config.yaml
image_size: 32
layer_scale_init: 0.1
inner_norm: false
patch_size: [2, 2]
residual_init: "scaled_by_depth"
optimizer: "soap"
lr: 0.0013
precondition_frequency: 25
max_precond_dim: 1024
steps: 16300
final_lr_fraction: 0.1
Rows from block 4, named by matrix and row number. Rows with one number belong to one attention dimension. Each number is 128 + 24 x the weight over the matrix's rms, rounded and kept within 0 to 255. All counts start at 0. Numbers have three digits each.
# q: window attention query (model.blocks.4.attn.q.weight, 128x128), inputs 64-127
# k: window attention key (model.blocks.4.attn.k.weight, 128x128), inputs 64-127
q.2:134148141090098144098110098133162094117146095183159109160137129148121143122105134175143181112130131123103134110127116108088106130106136132136126105093161151134119105100130131103137124111084130
q.3:168143091134096085158115130156137118168121113114129119179144156159126159120113084096099149080125136135148108127136147115141110117173138113156091135163169093170151150180136137113111140119111101
q.4:090132155078152148129116161143109087136135133112118112157124130098110129137128130108105197116117122132091155132133172103087116087102062094152115122128084143066091075156150123103117110179113117
q.5:173091116125114134138151139150124137130163098119117155173115089099124109144119116152083145091118155125114105117125124129127147123116104095143156153152141106124148139131146131116121160107095142
q.6:137136141098112120096146179111137142145149104164095139166144110091113131107147119138090141157140132127093125104116088146129172127155178102169143150119137159117142129118149159149074186141117136
q.7:116149129147150152116147127123099167128148115166162129153104162110087172121160134154133141166100126146115140157145087164101118147131142067108101109115110089130118105101133077130128087084137112
q.8:109154151159154102168136150113113145067119108157119112151153114133100113111147105134175129143086130138120102152093098156155143128126184103115152165116112110161099132123117099111130108122174147
q.9:146146148107116070101174144125131109123083144121100133153127115153115133113133090141147098096110117128147123066114116136128162148132145163108142159144131156130164091060148121137139080135136083
q.10:100127116091148112139162136132139136132137131159168121157143122164122138069130149124170145130161133118121120126095146128133119125117135186156154125131115098154113123115114120106111156098088127
q.11:132109142107106086160110106143133145066146091125171123125113174088108131139138121102157167174141138148126175161131117160090140135122118128150126111114129106112155126097137105146062148143106173
q.12:123158127126096130119075118152090160088104119155139130174111121143116122127092134120125132156128121119115134160147162120118126178114111158117168179157153141139172135115118108125140120139141113
q.13:145087133100141133119129132135100139136117115107182098164132139112120143094165151144120121142082107137128105145132154150114143216130172112119141102158158113081139136107123138184093120094120129
q.14:112206144111178091134126131149134191145084168118155124179161158127155106158124157139119134093106117129117112123134088117137170124156142145067178132123093084110139122174110123148113150149141138
q.15:102150125131137095098092141151101154093102149099133135087126165145126150094164125137141131143128107098109105116096112136149149133109149152149121136147112105089152130121146145118124123097131089
q.16:162160147131111125096106158153143062083174132131091142147119113155107134195101174135079141157138132122142142115149089102129166120122113136181132113094105159179120135098126140103106143145185104
q.17:135095119135116136144122157151120115135113150106116132135121125110129099086124122114155117123155123130126128156129119091138100137133120139146167139131141064089115132164089095164112138137147130
q.18:162115113100114146129134136146118134153148148128165096158179110138116067116074132156130132109143160152185126112161102152069134109109181157165101122149116117146155147109108112151136109131120178
q.19:159114115109143124128114130129128127129114165156105112198156135145121160134105116124145136108137142134114149152140124117129097095123144124164107114151086123215132142112105107105081099128072154
q.20:126121117151150116107119129160134112151107144113108106155099092161113118154078134130117158110128104153101085127109082126099118166078134083098117108132129140157121115149137135085108159133097128
q.21:078124150155158170116098127143135153182132175121135100113141138123160123127133084121144147171156101169154117127097074113123119140122113093107132108103116148110156119136164152151162102134132140
q.22:141134139110186112116135129113113167184143121118097131191142142144141117111116141160156165116134137126121143145117126160110134140123124146097081125159127133145161099089127127105124099180148140
q.23:131106129130129089132113164103132134151147116106107165107106146111121122150138136174142131158110132091161162125122136121119100105109126115168079090133113142145133107133173107121109153112124128
q.24:092087136137160143138093130121184098112112115154143115136115122095123092120112136118140141106128134088121113124116106099157149123093108139119180168125101096129110136148122074143090130150110150
q.25:135129122146135123103168131110135108162122095081110128117107154123125158162125123131163116122120114134107160122134179096145097135123160170129112127159132101117170133121103113123143093128146133
q.26:142125131145161124122118121091150136108105094138135146090146149179148124139158128140113124119160097115120138153118113118147113159122143116093154148164148114161155109096139139133133100095095117
q.27:120120095099116143086140118113125125128111110104137125113108136141142105136095160092096139134109115114115122110117097108126136096103085106127138095145149112092123124116079120134128120109098127
q.28:120145096086130129144113107149102168177140120131131050135141093127092148114119171141102118160106115093156159135137113134099123124159147088121107117127163164129155092127146120154182089118059147
q.29:181123169134117097109114096145112091109154128141083134139159120125137090110144128128164147157090169142197128110122105121138139125158124164090122128137160139149108114134105128129107122125155102
q.30:124132150143127090091169118127131093124111137118129158137163156146109152111125158153144153097166101126166129115136095149177109132092123098112125086121087151117095157147134146131157139145068127
q.31:156108141111120126138102076118124128134132097143148091153096136139134116117126070118119157189123123091113174147138112133143094152136116122113116140148150153180131135110145154121108148101179104
q.32:169122146131130150127137120106118119178146102113169116151067113117122161114184112093080149110125121159130183062102130103131114112100130124075136177093125098159128120139147128122127159120146115
q.33:131095140150127120101137073150146119132102122159118145081156139115130091077114145108137085117117137096125112138145121148145113150113152118134093151098168121147124138090155164111097120156123151
q.34:130146107087088112151179143104132134096090050093152133124113103155107128158095132149138100133089093127104110134088147134159125092122054123098099138131117132140089119164151152102161122076113134
q.35:123109167142137118121126134147130107121172149128120127138152185120189137118143101076129121151128116107162131130124108175124109126118181160150095082116139111134127128072164100115126152087123146
q.36:119074117094129155140134129141116188096105141143100110164111111154164106138102128114122135147149170104142146111093134133080085135115097120088135094114154119103112138134122147118113110135123139
q.37:087114140089155121097150124133116128108127135141125086114177121154118067104133111125122083139147133132099140104136103146152188115176163116146179151107130115132173153101130117114152135135159160
q.38:145106148119104105127113176110152189113136104152104125075134169112113081132156154156150139143143091078121150094157133147115134107132128160146116103131138100142162115134088133158124155160115124
q.39:136111121059153116166150140157168106111102103119094202112090101151113138110134116108118130122170145070100178137149091132204093152144111112155105145060107079137153126149134127107125160135140147
q.40:172119171103109120133119146154177111139153149114145117125156095148140145133120147132108096192170111146140121127116137110122140186167062151143161123142156159166149132145108102100114086133102111
q.41:102157143127101167159119137136127104138130128101090127131118142116118144138144150109106151128093105152139112139152129119198097101136124176141134129167136115152110118134110095122138177151108165
q.42:152092122152148117128161127125136104119146145141136177142112116129153156108153140134128138130116123142168098130097144115112142103140123119140133154155143133124123120113093059169126119184094097
q.43:131057113132150123176122175129142115119161112139107144153139157118128103165154120101165176136130138083135155103121096106160155147144144143120113116147124134113196138173147135113122106103175105
q.44:118168127130147130130176131140137109122120115123160088099137087104111109111109144127150097118125139102141120099134127096102106112136132134131146105078119137150157143122104154137141097139179144
q.45:108093146141112138134141144134131106124146127131044157132115137137144128109138161109109148147134173139109094162160085142148145146173170118157106109113151149138124130123105117146128145107073095
q.46:111160130178139138095085101140108151129132139148149158151130112091197113128139108129145160094164123110137175144125155124120093108110162085133124086129181143145140101104122116146143189115124110
q.47:131127115133176131148142134113129186171129118151099127154146120086086157091144119105097141144125178174171199151129150108096150095103156096129132112135147143089106146123132172128155077116081093
q.48:119136155093112149193132156121146141156154167095131151121144107125151111127125114112116107099118139135086108106129097120154137084120109113117121193121147179107120140120156149113124112152132137
q.49:119141119097068120131158123076117138105116127123133100114117138128127105105160121134093135118130136136120126125114123152110116139129102134152181115124111155127135095177127153096125084078092148
q.50:096144118164079134129113115122182157132135149126123141109121175133137143125147109104127176088155107122132130097152144134159123145096157106150155114094137165149097084171130102125119149140106132
q.51:138138116137133126155101126109133118141137094127118125098099123141112149121121115153147143148123155126163109121113084130124105074133122152178110127119126152101124134179139159113121135134139147
q.52:117107162153173081090101109124168162121108135117117156067121063131081142122167126095100118148095134156120163144122120104128096144142119148145175144113100185173143127134154161167120113140083145
q.53:135136139171129115091097172139096139125112161104139113127099135165133095149130132097120177115130118176153134146133154129140118117148145106128120139115120145132136110116137137179155110170144082
q.54:130084097141117130116141139116163124135184107121116166076101167130087128145112125166182165120139175121121092181160147111137156112119136128164127154138151165143136161086108092166088144098112190
q.55:110099115129141135122091139168110167146125131115146109129148143106147154144183175132133144136128116092111133137151187082104131116143092129126133160104134151133126103152114182111123192129113127
q.56:139139124141156113114121117129092138123104111194188126098130179133139113102131147105149140101146108122130140109144153116091162174163115137133140133106182114159115168122129094133146139124077095
q.57:134098086159099128140144101140161091158155155129154119136151113110105127069127135130123123107146099109134163143123141118121115124125118117108150106172122162135189127175129090103183125162160110
q.58:124142094121147141112093144082150140156124167160116117103119134127150168087108094194114104108090115108122102123132153182153095159159148138135132125104183118175147126087119150147144116140146156
q.59:115163162116092137184132125188136113137153097141192078175197109154132095080105127124157117129154132099123126102091119135129084123107102123162122088112157119142079128163160156117144084145132147
q.60:113117150072137110089149148068117180126149108161129100072137164150149149163145155137121133143089152133128106086135099078098086091138114149089127161137122101140075138116101184115118121127105107
q.61:104170113147118085120123171133121148124124139116135184153110142160129136133174151123124119109114137129146119122102058086109087152122148111133121124057144118190169150159134087116153165134076139
q.62:108085096100128144103159122124136128147159138121139126132102107107087101098167153117153179113138053090092120127134116156107066122128135176131120097115169103105076151155109123099155130115137126
q.63:099111101140092120150128091139107114178143138124149113147104151145158110100118132160110074089131083147130144153137145139104117165097104105083157102129116100135080106112106110145143156121112111
q.64:093115106122105179134146122147081139132121120118138138085124135165141102153104126159122125139149157135117162098098096159116117121150091111120195162158103144113130115170137127146138146091128166
q.65:103132167175086141128125118086092177131124129123174154202158106184085114142167109157140106148092123149147151128140096148120119134137103100130153133080124093136117139180147115113115150159146109
q.66:145121134096152122103091169101075119102155156119093116115142104172131117084124089111140134117119140122163091109112119150141146193132168134128129128132135105120124144169100129156093135138128090
q.67:119105156117099119102144145131126160099110110114120116148097131117125142149118129166121107157129119138156148090175105139157148125134160121117110114134136110150094093122096140116129121148109159
q.68:097101101133160078153104139168142092128141148155135090147091136152159150153081124128128099073150134098132139136142103103114098143148104124151119181122175142134141146165077145117117144126091145
q.69:106132130123133131100158117123181095136121092161135118133131128117176158163097169133090123115132108128161084152109143164129106141129156151113157128117128095146130148106094148127151107099115137
q.70:105113112133094130141128087140137141178145104090118132136129127148118122114132129104113101126121134169130113136129142121147098072127078141142127132097126113132141118144165120120119134140124149
q.71:092076164118158136152116176092155128118142130133133127136118147142173116131124135099126121125123149150099174083134123150087086126137107181106170103113120172120147161105133119113135148154137120
q.72:167110146107158158136113108131143130131112110150177122121109137169147116115142086114111130085149144096143177144159148136148159106137145156116120128132093163162123127136143133154110086122134112
q.73:143121153121125149134120162167162144164097145108115124149162130160135113143112106121124110145131085133157146140126137088107138134101134112168137141144141133141148122173112189144146140101156111
q.74:109130145147139144147125124112120166121123113100164114100091148095091111155176120098168146171157092119109144141095118119125076146090116148108136177124147147124173120137111142111105176130089119
q.75:124099159097106129121172177133153111112145160142108090096150118123142134052124124138161138125116127127101107161132109120120135121126111120075125120126185138146173134141136131128087121123130121
q.76:139129125145151112122119161146082124108111119162120146084140147129096125110158144146066152143142144145144120122113140128146132147125118130128115142129145126124114088148145124146112168118114135
q.77:150157136148127107139124109123137111148137080110124076169117095131117143145141120148149131096085113133149099170125155130170104118096141153099114125145149131110139125169144140075119121102109145
q.78:147171152145079140118139127172084079142109112158125151086135162145125137133117105142122115128121130145091099122141103107134151129161100143150122128107137157136086155151116142121151156147145159
q.79:129125131139126135126149122110072111124128120147096139123155112131141112160146154071147124145126100143123135136131126102141103104132105118182094103149135125140118129126113127157095141139107115
q.80:119106167125146107134090106078137129121065127156116111152123115149131140125116070149138170107150143154117124101162114136133125137141159121185090152128138144117157134091116123137128132104135104
q.81:116133107143093154121091134123120132103113118134156103160112121090119138124120187125173143152104117103114085147136091140139123139129094121078164126139119152108118122112102154096130167106115096
q.82:151102174109104144112115143143096116173129119126126153092130117115102108134145143101153086148118139160102146097068118150110121087123108141105130152136109133069143112152087165102132145107141102
q.83:112132093114140171137103098132115102120118123134146120146116121113119135138154151098114146142144165111129127172139113101134149114167121117094170149146146161123106100154129172097108098121124127
q.84:128100105108111188117111109184146111180132149116116120138091092115120143156112144096122145104171087115127178123151124121155136113126085113121170182149150125122116091181074162084180104120121148
q.85:097116122144136115123162103123107168156134124082123146164147097165150094152128122117131115096158150127124109122130159148136135075129147160131109173117121159158115136114140107149108132114159169
q.86:157122074130144117078129094150149151136117136110128128137140170105127098161133133126154116122099165118109143153158114128097137124171163127164116136156122153116145106131135134133110125115164067
q.87:123147155132180116130089150118129168128113139113127149121111142168108118161096151144147148104122113066132097139181125158177079121113129177104122118142133128150124111147178132151113162118171144
q.88:153117087127142154115182122138118110117169094109147107140165151177139122138125093152087088130114142131110115126138097145120091166121154134094124120102145161132123080138144131138072125113104111
q.89:151151168146116126101138182104118157125126148115097114198130158141135131139069098133124114152137153165068098132134156168142162130081146167131097180134110125129120103130148134162085128134120162
q.90:138129096124127139127151067160106132093131139146109113107141152122172133149140155148129145137116123156144119094125117113152090086119101115130144151147115132118098136122081103160142153146115115
q.91:151144149102141148144141110105124168125156110140119125119122113098135171156108167116151099124120116143118130153153126134133161141120093128097074105180139159129148133104110092148108094114151123
q.92:127144158133140172155131119123105121159122125109122112125171108143123143155130113112108079106154165139105145111117146122105106135139123142104111135148126124147132170117129108106118117124112163
q.93:115119125132143148091136108106157119137141103135102117107092125124150087129114111170118115121123146157093089115143142171153107084125132127125106125165141126099073159139127123128129165096118127
q.94:145134171105145143128093140120117115129152106118120132108117120127127103105143127119100130142146102132119120082153122118135141117148105134109110096123113118120147115180151100129096152151145150
q.95:069128133128120127129150114098126123128098122108141071122093153123130134120124187149125129121190124169157131124118099139165108129105116147181155130126129159115155146118141104128115142133117151
q.96:106147139155119069158149102083120178114107159104168121112170139161168153112114100129117105130130130109088144123122133097106111110141124125143149100156159158103149117143117124144192125121143127
q.97:114102126155142115131124114101138087093147090125130079114077144137132144164098121094156128080123139154126124125149131100134099089146147108131164109128103143120089091158082139136097139132134107
q.98:143087141111155099148134105121079108153121110124111140137123111125115156137132129141143092145153119149122133159135139130133140114110100107186100073143191140160096091081126138148115083138143139
k.2:091165135143140106099130129138132162138150157157111149105181164109140119144154124116122083116138112173139128127125151067146207140169158172112135146113120120110145105112133123152152124113182156
k.3:086098156094123173150098096140072114121131107119122119108147139095144126126142134096144097163126147117102121157170137073108140093136161168121171104110142142141144146065115152137135144112115113
k.4:151142148167132121163100119082104195073088160145148109109119109164185139135142147156151077076143112163109167138083127098117092173108118120095104091142140120181161134101075123111179111098128151
k.5:152124154139151121155132109148078123122157179126153147093157115129156125138160112133138134142112121124141158147126125130166120097136125114131128106083153134112175137097119122121150126133105134
k.6:117132171153122138131141139121062126095123089097103098112080117133127136099114152149084142112096150129154094139165137106143068165146153182095159211117106109135140130155134107117122135173171141
k.7:141107093109112114116141127104163143124127133159082149131143145102154181109115130132120120101092145124113101130128154135183129143112137134134135129085129140148116120137111144122103146184131095
k.8:142102088148163094115099125122162147109101132120114166149143134148146146134134129153152104122140151126093141113127093118109146175144132135111123164103153128174136143135060181172108113123091101
k.9:104097115110125165138101140119151117135183102136139126124169150122102138146134114120168093138098135089116148136142123115091157154061148151161127099122111102132149149157111113123126119123154135
k.10:115143143117153145103141081130124146096152104120116133107150153139116121119157125117117106168140110107142130094159137163086138177171152121157126117180112134094115134131135113160098153155170156
k.11:116155161134158164125113148124110147111104097129175118172118095163149109124124103090139148124131145151142135121130148113137142141134157092079078170177172133119103108133103114165121121134177151
k.12:126130129134112110132122112117140108160140165097107151089133082148126149125127127155140157128098160144142174152119127123112144104139096098131077131091140129097109190117179152134132166105111147
k.13:121117142141109100090114137128137147136080142100112148084144154107138125141087101128131175136128132110115136129123147127112158085156101135079118127096081172158156115132187155088118164139167161
k.14:110059102111117158109133125123127145134150066122108170113099137130115120066176165131110128130153198128163118124122134106104125176104130149164152184108146125130105109102135154118117098108103125
k.15:144147107143134135167146128110146156111120109116120124157106120070134129126073119121134099128120134131124136104128103105106118145091158105085145123150102106191122084164113155111166146142098141
k.16:106148152116079160086125148132099129182141113138128130097155113120151142076096146082141116140117144111145122150115080077132127090151144136134122112134134125089128142143112151097161148108151179
k.17:038117149170113113077124156135133130113107115109097147102074135136132150154153137145112128164124129142126115134118140100100140101097112146109132148108105127139126125117146162125096135096138137
k.18:119099146122116113149128120124146131107160082148120147114094152143115155116157117137118128155107096140148167085124119147152141169105103150181167126084144157089084099103145111147105136081094123
k.19:129164117151123135117116105131114143142132185136177144103136180115159097163128139109192132140099110136157124132139121120128147109144125141114111124121147112131114124130104122136126127129164104
k.20:139126121160152130141151117092123159137155136142172138097147155097081105138192146145132117156140137130155137107105127124168079124114113202117156140118149127137130100099133143165168117129163114
k.21:132131132110057094073086168151105125109130087119113130102091087134077097137126167116123122127147160149134128081158130141130158115153090141133150109120149099121147135133095151098129143118117112
k.22:132125129133127135117108137107137143088125098102140144146143179140128126128135098108111112158122156137173149144144137121153100126075153158147186182102123135099147139144121135111143131139145124
k.23:134122108159145128144144126165115124117112153108138084167155119124089148138114101125107141107139075154089145144132107172067106158124123133067164136175095137124149131116125141116168119139132157
k.24:112076157126122119101143143100117110086113104119182137062144132102121116121159111135092106168138126116155139081142118137133171124126123125121127136098104171111110137098127156118085110124137145
k.25:118108119114111138126143107124145173108117166141110128110132124101125194128142150119155165131132108084100100124153075099135150084135138101146119072130102146093077166141172135127107152117152108
k.26:171144100111115155131161134129085126197140126110127110158124105116106152141163112124145132128103135150145156122097174103073143145170104111103130180097089114081201076149154122094116146134138147
k.27:123120155119083138148095119129143150135129130120161084072136185103130126097156118145152116152118102091112111104159122142156115144116170148101135142074141118132154090109108132149127115105114126
k.28:156156145133138107142152148122161127124179099119129152149136146132135143148133170161141175149114096142146180166121133144104131129138097098091107101129131115142142173118127118076132115109124114
k.29:112131088149122098148116122166125130146141106117130093160118126153107133143149080082097110133116110145133145145127139065085157172103115103182108104127112134130144151134111108123162131095122147
k.30:128085116124098133151149150117126144122150098130126129120129111118148162161164145115099155103122129147152145152115135116094127157116055113092124140072119162118100086131135110144093141122193129
k.31:142172123098140093128124092160121164155113118112140140075147128137134113126143126145123146127146127116150111122128117139143118093145116126161139091125153194146133127120121142153125085155120136
k.32:110190122127125111162118119105142165128149145097147121135138124150107128147118112123140120116118120110116129092148097115120119165158181120112109088127175111139151109133111100152107103128128148
k.33:143106094098128116126122133140123133141116167114138131113114099157147133155081155135155127132131133123134112119105080156169168133171105107132155141117143160099091133143099126095138152076150122
k.34:141136095105108154117160112132100139122118082145102127144129138139112077158126113141156150126111128142137111132121112136120110156088151152192131151155109125118123149173119128086128090124127144
k.35:121118153116152179113131125137142142108110102169117137141107159125164115078129129129174162157144140084092132118116121146113136122133124107134141154146125149107081079089111143167145126098139110
k.36:175123146138084160145115139114138128150149085126108171151106074054149129146140144092145184146151105149121106173135144126131122069089120108123170088130076157084106185135138139081141126135166142
k.37:102137111091134112176132124155159180113091141142125084110215132170121136119106104167111135171125172161094139105149114147120166203133123123120152217114157119131196154142129143153160116106133115
k.38:127065157152146121129112143098135159123185139159119135092135131130108154089169121168121119144139143147107158131122125132121108142155128107122109123169103135129120088097138144153107112145097121
k.39:130131152086105124128101133131121162114138140137103113136084109155121109123102119128104117183100166145125157112127118122130183140156178126116130126128164135155158116119112093131073118132128159
k.40:139182119129149121164119113141118170090103161129125143143131122161126165112169129153128129122113119131108146115105156109167096128130105120118124154126167136123122127117100138160087104139094118
k.41:117096129154115148133129133140116178188129132142125137188110125115109140123127109143149114142179141087150126126118108114147171172116154160109134110172168117112135165136151127116107110155140122
k.42:152094083135102100133163154128101144145134093120125119121094137078146098144148166089170142152132176133124140109135108159084134138102113128179137104123152167078172128134114099121149104125106139
k.43:126125121079076150173154112166126141112137110140122097166129120153166109148118147153097140139161137144116123161111100145097140131161093113125137167109138118098164127107130129128132135104148136
k.44:160180148078131055113143152153104154115164131101165101108123121136129156119159143144145142172114126153125126143181134140112129113130163118113098129117117111160111170118140128136161120095113115
k.45:149097139123139107119119135089110095117126075119145151158103139062101090097103132107191152092140145113145095186191107134102119092134121106185096139102114177143131108146158110106147116156093117
k.46:143097131088140145125127129112121162121143131105110116129137141095121127117168134097124152134129114121106099165106144084128151123116136137120179090095097141156120164128101136124141154126151110
k.47:174127099161090144158120124166084145109074086115158097128149056121081141158175111139118129129156132140111113173116120152121136149155068128163144154135132099128070134171131182096122123123140138
k.48:138128088147174131065119116129092117149147174126126114090131105077111155132157123117167128104158110142139123109118103067080168143145126139165146132124130146137133113149117136111143131115136151
k.49:149117147180154106149148126110136172110106138109126134197115102122133144080138149143106153146126156164140101126068119093139130157139102112080082102141128114082121126143149112172100129146126114
k.50:113198128126083121143101185123087144163122127123126101150121090130136116126166101172143130162109138104103119140114126105109150115149127132132110168159131111112083125137104148131071130094136127
k.51:129083122115137101142117135115146090140162163095130183118097068084082118178131134078181149116119098133143121173082096182137104058104131140167108120103092151142139172145179125109154109157156104
k.52:168151169134149185086165110098143167094112132184152143164112162146143116086094150104140179161116127110128112165172075105095126113135185146159149123120115118122102093134119092122150123129109144
k.53:132131149156129124155179131125187119108099129105144164159163099139097126151140150134116147098185088138108117124153164120174105125144129089099106044112167134172140094164147144076101174166129131
k.54:135118139113139098133133148143129122151129137139096123160113124151146118092099167135136113116115132140121150141099117141102088147153144148115118132144128128141183124136144081138131131156104111
k.55:145098089136144141136114132118111122147169103135126140126116092114124125146164161103107131170145169120098127137104095130142107135138103098105123153144116122110142157186112138143145117143145115
k.56:131125122174176079141133072174115110115145125129064172148120124148128085112109138098162132109151126122127175135101140128139108154154100139143137099139140126124119110088136125087151130141130165
k.57:119097171178141159135121124102114177131150159175123089160172161133119103135116096127113113158125098157161105158117106130100141142135123129127157075136155116151144145103112143178092130094163090
k.58:161151130089089096161103156167121122162110124120136132150143148111146127190130164188114124149112148198131162134128137156118135141102101143115150141117108131088114132152111122135099129141122139
k.59:135126145136123161140115121135135136115085122158126095151152180115149154151165094129106134115115157113130136123208142114147127125145126137092091130124163127108113093087083136147138116139108125
k.60:152088163162147109079121194186112106153179134116075096137138140122104098141153109092138130136133124105129142157102126145131114071113140146132130140124145127136116127114131101096094122157152111
k.61:144180120095089137140118128137132140121097160130159059136161128125112127137127150140094117163087095115120149125156129131163098171098131118109174143140139099205119099122087141140128173123124118
k.62:104135150118126113106104107113148183131113174124097108187157162144156095029112079111090138117184107149121087131215154141129107139097211175099129169149141077157135149065136127179150127159146097
k.63:151172128125128124124129176165123156127133123108123116182164132127094097104120089111143149113121082095163113180156078098121109125118123133121126087118129114191138143145136090121149096113130135
k.64:126135152131169146166110166110133109144122113116111150151165117138118134077147135138161080115130138116087111104121137122119115112117150128124156137171113151118145149114146122126146139112173129
k.65:106123110146129130110128137097165167169139115089137111156126099129119130114142120117146145114150125117086122135122194171166135122141112090129105138108111090074109118149124104118125091110149133
k.66:107126128076117184129114153160153139143093137132124153126113093140101139112141129114084142173152109117086147155112099150109141161156127147126103136161115108135101077109135169117091123110132129
k.67:176113183130149140114108133118123163120110122136138148174116125177104136159144138157122134108119128143134116115134099085135121112135151115166104155113156163141108111146163137124116119096102087
k.68:134062130172108128124148149110105109113121136173132085106121108104080151138106166143129100112143157106121095133134103126107133145130115118116131144066170119124136101147128120130104135141147104
k.69:103136139103130115131145125115137168065152134156087134124114154103120152135116121094085130147116130086114120168106151108153132110120119125150165166147165125098176068087155135116142117143109122
k.70:160131099092147134125113111112104115160167129114125145158111138142094118133112114114116108149124123149176129103096144141141079123112128146109107122117140119104177104114129129087145098160129177
k.71:157127150136103163170129125123139124121128120118097155110111147132124112136130116137122153150139165071121137091099138163133086160091099146171093138130144131139112151122164117139104138156184122
k.72:157159088133145124161117118145094151131144172118151149120135171138149159068120138129163113133119078121187112109144114118121124142132139132096088105088121121102102147099183113102134168117130096
k.73:134121131119139188130092140121164123138131119148126140142149107165081130129093111106137103138138113168108124114130164147123086123142092140150117131153106162140119160126115182147148144094154132
k.74:112144181130092074096166128088083156124114155116173096103139150135169153096070110093131079140124133156127116136118181114105155108143131114136149130120108133138131178106173146160140122150106142
k.75:158082147075109106139130154135100168121133143165145086076107151123121075130115092141074142125115130114146185143082089111104133081170097115106143128102128147117138135145119120129121117122133122
k.76:159129136116140135122122131075135116157120118112105141150080136124136134122142132147165155137121123112118111193100150099147123098124130137087148106108129141119097112145109127117084134071141123
k.77:108118111093108117128136137134176174131106111144086155115122150159141094133141073109162172109154133121150141141143126078156145104090136141100149129112116134109124091113111144129156113108119127
k.78:115111125141112102111162117131109147123137132114135097099081145163143142156131098116150158102121161141108093164120177123163170123121117130126116100137158140144150143079171120161114100093107129
k.79:123136117104121171136125148147120151153111120100139114132081141134160100163178093142117168151096128115137132118137111124127129131149149130182109110111161135116137125134137115135102118113099124
k.80:116151129129115132187112173115121109142096105122127123113142144113116164174133128107108179112139169133154082144121101141140145152163142144114134142095191128161088082083109117088121141129138134
k.81:155149158125115182136147074144127131103081119103148135122140184054136127147144152139157107154129113110164134118113138088147108144130122086133099158152075149171156124095148096148141099158138111
k.82:131109134104178118177151136119149148119136136145159157116134111133126157128144147121103125108127126103148147139106157115164154130134107139129079127130078127128130134157118109084104125138131154
k.83:106152156153117119115101126122074136144124133139078129108119130113109174110137132140104074105120132125097100146097103110128136150103165102091141107145115118139148140109127151153127129136127181
k.84:129130136091166115135142114152119151134158154104122133143110129136173107133121115116159105138159131132118080138140122110125145137121102114105174171139149140135181158160156159120178121164114137
k.85:170137121148094143119106089104171110097119093141137167145130086138086152152133136133140154110092182125086148106107096135138117141105149168108143127107165097158178115154146059148118129128173132
k.86:109086109171118125126066102125123108137163062137069104145115124160122120110105113139153113149108127114123145121121129125122104131162160142142073136175116143150139146110128106119093106120130118
k.87:140128140132144122154096169085152148145094152119124133090102122164155127119182194118108136079145138120094137133128143113147094176116157136136112104075134132131096111181132113125173146194129120
k.88:137120083120119118123169113154122147109158102144143141092128109154117086129164134089124091109128165116127164119098127128133095137146131149097145133087124146101092143158113133108079117138143122
k.89:121121136138124131094090132137148114150123070141120098120118144160086167157130092109138121124135087155121078143074142121129128146133115123116153179110076109118104098093107095116145112093115144
k.90:113091123117095110156111104114115165156153129133170152112152121123138129137127176115154156118146129158119142127113123099139064059116112120131115143145115145102136154127112147123094149175138094
k.91:126145137124132118141118148167148155116127156149143122142128127166120120129199150108109116099103108138133150150141067164092109132093133070142110152128112115113150168095130162150088129152100138
k.92:183172165153147146121158119138124134129146135129115136152146187095124086107134130129103139088133150167118106116108074132101129143142118121113153160153131108132162148116104146127140119130132133
k.93:133142149102166115146135106109138115111124091135127199130121151137140132121148131152139128162106127155143156137124140108080124151112170101110143166145125075111121164111106162118131152117130099
k.94:172111181091122114142142118150111114160129093125104125098124114146131125123131126120056153155106166144152127117095128136147091144130088093118148124132114114117156139132083128136104106157135145
k.95:118151111138119179142119117112087110126142079125149123128110129140134080156133136117136125146127127164143093145116135134134134122099133107146158134118152118162163116101132089119112110149104155
k.96:107152106156077165120157121097111112130117172148102140191126152168151120122132128144093184167146138112169110128078141148180188097146146152144087144122107135189138125123120135147149129164153118
k.97:208112126105118121129121148125145150136143125111121140181082060088110151145110126117107112194116109131175148181113134129124098118128123120135091091180119168099136120134112110112083120148117127
k.98:097123132108154084147115141140144139113146146137141140122138137147118143091171118137110113141133113072113102170166131119140141125150143161152140115152154107158178138136136135137091102085144114